config = dict(
    targets=['its colour'],
    init='torch_default',
    beta1=0.9,
)
Rows from block 3 of a small image classifier, named by matrix and row number. Rows with one number belong to one neuron. Each number is 128 + 32 x the weight over its row's rms, rounded and kept within 0 to 255. All counts start at 0. Numbers have three digits each.
After each neuron's rows are labels from the 100 images, of 14976, where the neuron reaches its largest size: "patch colour" is the nearest of a few named colours to the mean colour under the peak. Only what is clearly more common there than usual is listed. The data: larger renderings of crowded toy scenes.
# gate: MLP gate (model.blocks.3.mlp.gate.weight, 768x192), inputs 0-191
# fc1: MLP up (model.blocks.3.mlp.fc1.weight, 768x192), inputs 0-191
# fc2: MLP down (model.blocks.3.mlp.fc2.weight, 192x768, transposed), outputs 0-191

gate.12:065159143127140108111126133116081106119108119086067176121150165103112173078135095164047152078092139079141105167150103116120146109127149146159094134141143080132157181119133163089114074088098127191136107189141105094101114143098142111197123160115123101127121122116140100118106157076133076214151130108139150132155134163086192169098086117074130155124141118155149206141131131177107176185152134153070130099113110166145085152126144151072145151119093096145139087090178194107148116068069078118084119083170143133151170178126151145129117122176136154161108124145122137147134162051164107085
fc1.12:173060141126079139133102117122110113036156131144127127101176133091103182111074159161125106104158078164101171203140114114136149131142093182184119119115106097128125072074155126155078146062157085149160151127134153107121115149067147109112110140103037112097168076084137077156130098141117164121148145161150140132138095085102071127095107158122144098077168067025064175104122128140108087097140127067172160153133101119164092108089126088129187115140146101148064128105127089123154130142139150100099064129075134132133100138106132148109119134112110109077138101120089131131073147122132109154
fc2.12:184152136136157101149117119164091133144063159105164127188136100132167110155148117078149165146141115151099123081155054109160141118113159142111073127127174226141100125115114143069121104101174113066122144109086078137108149142180046125145076153102153088113104108153128082187056118179099124122110083145149111102151133117159138098172174119167115089139126164139093107131132074103154116194166092148163118189098179110134144181115112134160097119143144115196142143134145101098113209142178149115203122096129100119114136120171165152156116091143131179133137126173119090097150146134171193131
patch colour: black

gate.265:116105121144143080098143136192104164095160136191154113137124094133137100108115145114105167157117118119142075190158111086149151072113099116141122133098165115094135166138132114172101173087092100154109101133172172167091147163091111112127178054161105112088022108145120078190132066203108122150058060140144141105156111133080183092092090124120112081065094137133110088105154090134112137137106117171167153155153093073126106071089182162123092113116124087146130101116101069157179107145133106070123137117143111069087123147156111173117166078122141110144120161144134169101113159109146109149
fc1.265:166182134094068122119172143105089074170125082086131150063120209102112162118076112216111138099119103100161146118150166175102127078120202148202093156132159082124180142076128077110152103165117146173079122119126105121181131084159151102107098127119118165096111127157129166154149099140084112153153151128099100163107134169137146169138116137133147140139143087108168160134052126114135130145107115092058138160173093112185142126136134160056148186120100177136177136099164143126096084177107116156091131130113107131086170113205111108122114154136113071139166123134103133120103134170128066163
fc2.265:112153149116112133125139153131078060154116094125126130191103088122181133098136122097139123161161111122152106178116153150119145182172187184205164120098100090135128073072138156127191081164087111098109192100088119132120129135141095098135113126141168152111172083054126163126103145158074108087106094174078124117209101128151127127047154085141137106176124074108145139099169164118130109159114119183159113158135072103109104109138125126178132184085164142167092207146134169108153137153083097143135124136071135102138105144088154157101137123128056087167108102123147194155126105111129102104
patch colour: grey

gate.376:163093168111115085131171088136073129195128136135135154096088117144075141130131134103170093164102075152136158115112172144136064134106149085107178131088089110079118149094130093113146171150121113137115185114109129153120136052131104141165085102162093142065082114122081131047129096131133125129131133094149087190138109139119193179146127146148148116131105173120107118105149046102124172148145152098093134143080145118088101115204107160159137170124088150140122092146060144148100156216079167088191127138132122154175144153161148116125075110055133147136079140152063127134152150109165171158
fc1.376:074101151150115079150145127047138119125128150154180138106103137169146119122127143125112149149115183112142080087109103116129105101099079117142123183097123094075085123119132209169189130120101145106180142118138140148157162156096130137104176159097157096189112136113126114166123140141072171129140114154102026137141098115125086113129090102172106117207156150135101100063120110135113090123102134014110055125129136082198059112118195081158088150153155072152199128104119111169098138115143117096153179150146172129104134142095118157095125120126098129154144121117174175095159130146127127109
fc2.376:141127080209121094118109160181114118164098154160108118185133097110152104134119111114160093093131053152144131165129081139151113192162102169155113139080124134167127167142157131107106145135147145097114129122093151103144074106091128125045152104160205145134156111104134133074125189098128177141086148141198129105143154111092123124119088171074155118178137105047141134157135069117141112167078155125143097182107063130047102107201094120146069130112123117184122167107094121164155185165142152122155089122146100116095128093130156139099124155085101135122143127132164088064182127084081110113
patch colour: grey

gate.400:102132081123133155121069125152126082110110141094115161174099145164070063151116168157075133135084090105156157163189107091128144143114103181156151131142060186154089157166144140061123115115144145131162103151130162112136075132183133114082127063139145114136114126145090117135122115186097160148127139153119117087111087123107102135151107096111146103149106111105135164108164123121158166132156135155136187140167138148101190139109143154107059181156115151165044148155159158116148128253123112152144148081172077138133110112147041164105135061118177150134189126101116154124159097127185145153
fc1.400:106060164078114077140061130094107122130139176112158146142106108125137129109098124074118174109122134115091155105094127153130092110122151130131152154106067094097169140092144122164137136117154126230138235125149086120150116087139116183123138116116151155072115160121150125159100084107094136140155133163182095156146143119213100155135076093101093108153129131134101091136100141118129095102171127166071168172115122143123102154146097110084102142121096059086176084123086149151097123098099141131145120097204123116110157194088189156142176140119145148114196110112157119194116169061160079110
fc2.400:169136155126114185099130149112109126110122049076101091153139163105147105112108096102088117054112080156083094096141171096097101124151098121122173119142144175118081111112121116149137131115105089081109127103118122184108165083147163108165130091086161115127112147163102163134118168147208131072110082147072080110122084125127156146169176073086152114104094116076095132114148106127087155123138164139133117142134084132115079163118051133164106117038128167082087148144127172135133096174168161066156159121124093074118094108160140187125146128110156089102142202145082189108156100172076129108
patch colour: green

gate.606:100085062139106130208174066098141102184125094125136135106103132110108108150115135114123157166069145170142110070123111094135132146132144093084137139135161229143182127130097067110119157131171062135138167122152133086109173160110104082111111156080136129115105142119096143047119113120128157100125111104191125116185144164127124091164117109075082083133145124130110131176171113170135172107156134106112116123100166087120166065114132111073048126172132157179107085122073092125168108110139130167129137145101120151066052126093101126137071152169146148111102107160141152135126132103121204184
fc1.606:113158115135119148122132100139136199182126092115108092143126081096098127187122077147157182095121174136130121167148120098101154138149179054125163152127146145111200134139135095064102117082120132135078140141196150140128174089163099109097158142122110117120133197142143107083119171126147139186168156142152114149165116183125163185128165134051107072138116090118024184106097114160063180108137137101085109106104123117128117093159104116086106078197105150136114052091121127148144104137101183170160122150083138076119122133104145152139117135166137163125144108179095183141146161092106161150
fc2.606:119063182132224128096127125173171153074147097122135195130097124164159133198101182171092181119142076095111153108155065145115168144101125153098117097139122150148127142137107150097129104155112079137178105117124190094134120078094117113170171152131132125169141149185194171118139062116133212148091146195113096094137151068069109098120133118160089116127137111096110125109171166137174132162111164153201110089155050146103127176145112113118151143122158156125148103099150156148083152167111077108152153164102141116093149125184171148145109113135152112174143136141170123134145138116063108116
patch colour: green

gate.116:144124154129126098149149090102138099060118102110145110051118154134103120130085175148033081146096127101116125135150138139148082136113122164200124148175168081087081180149162150156163133120176130185133169145194172095146136168106098144140150088116156076089085151118104089186076168125104123172102170110107086172142190108119134145152097118143087101177133131173131179129089120089158144144143148108073123095081179105156145120121184131186138193157099118171112169139098158079104148140139131110121170099161117168073136123166110127124095185188140077112097115107097113097121158097118180119
fc1.116:118114090158108189135090161119139133080188156135159141118114146143080136116159155159177127148139165127144097120093227117121147141115093092076147140107119109181112186142101160149107134131134112140124156133144158144118145212126133150157097136147142115090181195146086087110130132091165189113114125116103137149076105142052149194137147145089171148165162109185147108149057115160131105123157117143120165086174179116157173122127123148102129154103180093105196078129143141100174097154090162110169127103170129136147126119184150190124141202116117147145084107075130081207154148156158166176
fc2.116:170085068096127088106140147115114112139067159106145126175083156189194132135185084115101166099100109133151094124132076062129199186089127120170131128075134116121079144145101099091171140120084129108150096155158123109153128182114084138112104124144143153104060134126151128136132086170154122153085142128158141106138135141143103100164084113174091134124119099121162183127190141086117108094117048090109146121105151113117115140129192091125149067100178112107160089114129063171105183094124114143112134141155099085151150150063097159184169090130117172168112111106154119038154169163077142134
patch colour: grey

gate.177:124125154086120159109071086076109138117139154115098161111144112100177148149153097105107172154174126135152179096158074098120085054105086159106128183097118105099076093099156171124078076141140106134170100124077149142123097149195157144116088103076160181135138103085117111120132061132076134082139140151163146134138100172141136127087145158102068178111163134150122161077181140115086145113129113193141147196106149120092121152142125087161114172158135066164124043163101123121153102110133100098110112092145153125178085128118117151145042100132088113105126162145106158156152170131163040116
fc1.177:169090110128118076112066102072132066135177071154092110093130096125171152131130100119131130059117149118101148110147161165085141143099121100205099144125141076124102131120110165136117225174140095105135136172151157106145167132174145120106144140164178069155155162097186106112141061100142130138154105193110110121112140179094130161173071116149164188120143114128086171099148125164129088159181161137119126137160119104137187078123119083127092139164079096195111101161107092147136156096121082137117141113104101176095147150162120155082096074152069098167116128167084134149136083170128157173
fc2.177:131083144143106153056194158168117151147167127103174108110138110148172089113104076156097113091094111158100200122137068084109106115124118101135143051156146111119064156149137128136156144160128100166118122068149104164168101119082117155061162153105125138097119170133122102127164114111123101159118145132143084086092097106170083105148115223124175163173103172138129080107138135091081159104112075129049129169143145100065127116151099155090104093085107081082157162067089106119048073133140105170123109105109097126083134073137109127105100132115171112106116126136116086108183100106134163137
patch colour: grey

gate.199:089098049124096084095160103112117172131188149142143156116093150105111079139131161101160072112159141094158173118153143148101121072119117128139094093081130138097123083145118098090170146145113127092157125136078125134142102059150115171120083146121173057093153101157136150160118040148110205213133120118144118171081054101123114127098114076114105118171122170117096124158105159128112101139130158144151141184087143060147119100175139132136146104147096103124121092196074135078125072112144133107149173144142126093079095186172137116106133123106103123110169119093121069098118148140100175209
fc1.199:117065097133160105110080163142140154124191142075179158114129110126063104094152172147203114068105165089099158174213134171222116094109139148120134129178098104151119142171128108078183145095137104124183114165117109143113152115128156160145159127187133104075198124125119131158102124155154144169157133161169142188111176098124092126076126142161124163124085153160089144153117154092102115122111165135125149161113158141069094082091127160148169127159125122131070124112190138146148117149118153181136135152099095142089116213143168054131171133127154137103154115103081121161164119140113145181
fc2.199:105175098065172124114163164100130104132095157230160109059141125162119146071165136077113143165175132161156166127088148118193109108163132159094205163137171105084162161087128128180132093089122156101168097130117070158095119128147154179187138122141134124121112133064147175108120102105112169151181092055174134126073075103139149121117111190109128135113046115101155106072126129142122130107132138107066101112136081135156136155106156140157081104115108155143143150149145116111102125087145144112066123126075105087168106162089124128103122114148135120080142122127151112118130121183088039146
patch colour: green

gate.340:034144097154112174135140106136119179150127147188128178108125088124134067148175104126177174144168151109148141176120178151141149140138119128159139104116089104120101149123114097134145118191114161121163162127107169174188164074133111100116094139142139126134119087110142182150183112095115176127118118157086176167106052097164192197145117178120105158138172107074102157136125162093118069142124053135151111102146102150172127178177161134141154085105096203085154162125164135107200098136114123163115109096101126087119128166144097160109099124088105128153153117116164111092231142126111106137
fc1.340:070129181175095140164171126164182092174084139129125123164093112185049093166125150141128117132096144020117119087167125179124173104114108134104094078157096106140111069061171127094144064098079181112129057153091139156129101092126089168114080051162142119130160151065090126070122152132109162146121120119097116156079120130110124167098111144116113141135147105069116161132177106111113168151114109103141100073095071146144112124133164089128146097109118121112089103100195152111148165134158139118183080115108118078158140120119092152087101078094113140121132108088115178123133089130142099098
fc2.340:144134069117207161152127166181110120155171142118161103107125139128126144120188117171113123154106144118150117179152130126177154130140047143058116131138069129139126181140052120137169166148130166126151104105115169146179140091132101162117099105156109121117090141119130172120112133146211099142182139143172156129159157138135194107183098121114136161086134167193161187163014105103094119104140100134097108178103213134171081126112137119143151112123137108127101137199165132090085142103085117119122144139090138149109135111131138131149057084173083107160096112150073116117106105147075158105
patch colour: black

gate.204:137181140120146082154142130140098101183148147211165190090159157166184117141131150130202128162133111177111120199170154138103137128109082130151134127136153123097134207185132132152113081160135133137141119122130114113137154104132122055151113083070120141122154122112073119160115120132117117103108132097178183151150147112193170127147058058098141137176099108111112107086087089108162053151152110130148078107142125179154143122168155147119155179156106197128139149102153151108150169063147098138131158128129045110131102132111066106183135095134138161099143170148173107195101122126169155169
fc1.204:110143142119071116091128162138119145164111151105086167085094165132139140108148150106155149064124037095196092099210191133086108144136143113147148137200165139190166137133132139142178107058176066159122083151149213079119132115078104115117107106159067115138165175162103116167145142151112151106135153143164120105092118157162101101093151114163086099152127169138157106202140158146152174126151130127103163173047154137087084055124121084134127094130138117137145140159128124159108138112113132131099163084072109155156128133106083104141140100108084151162128105137096073138124159148145094069
fc2.204:089136122129184109137158132086122141110129117108117198127135149185176169084131042151105049145075116187077065120137142066080104134115064150170140109152099100127127135147097119162154140103090128118105146097101089056195105121100114127124131175097135175138093118102102095107106144150147096112135166117125172105088116130161133142200136095098125091102058149133124152132177144072094121142115067146089147094108108164145147119129130101128223116098122088148154184116118110159077125101127189135103178110112090133127137077110130121088158146097129127129026125094112086142091118120171129096
patch colour: black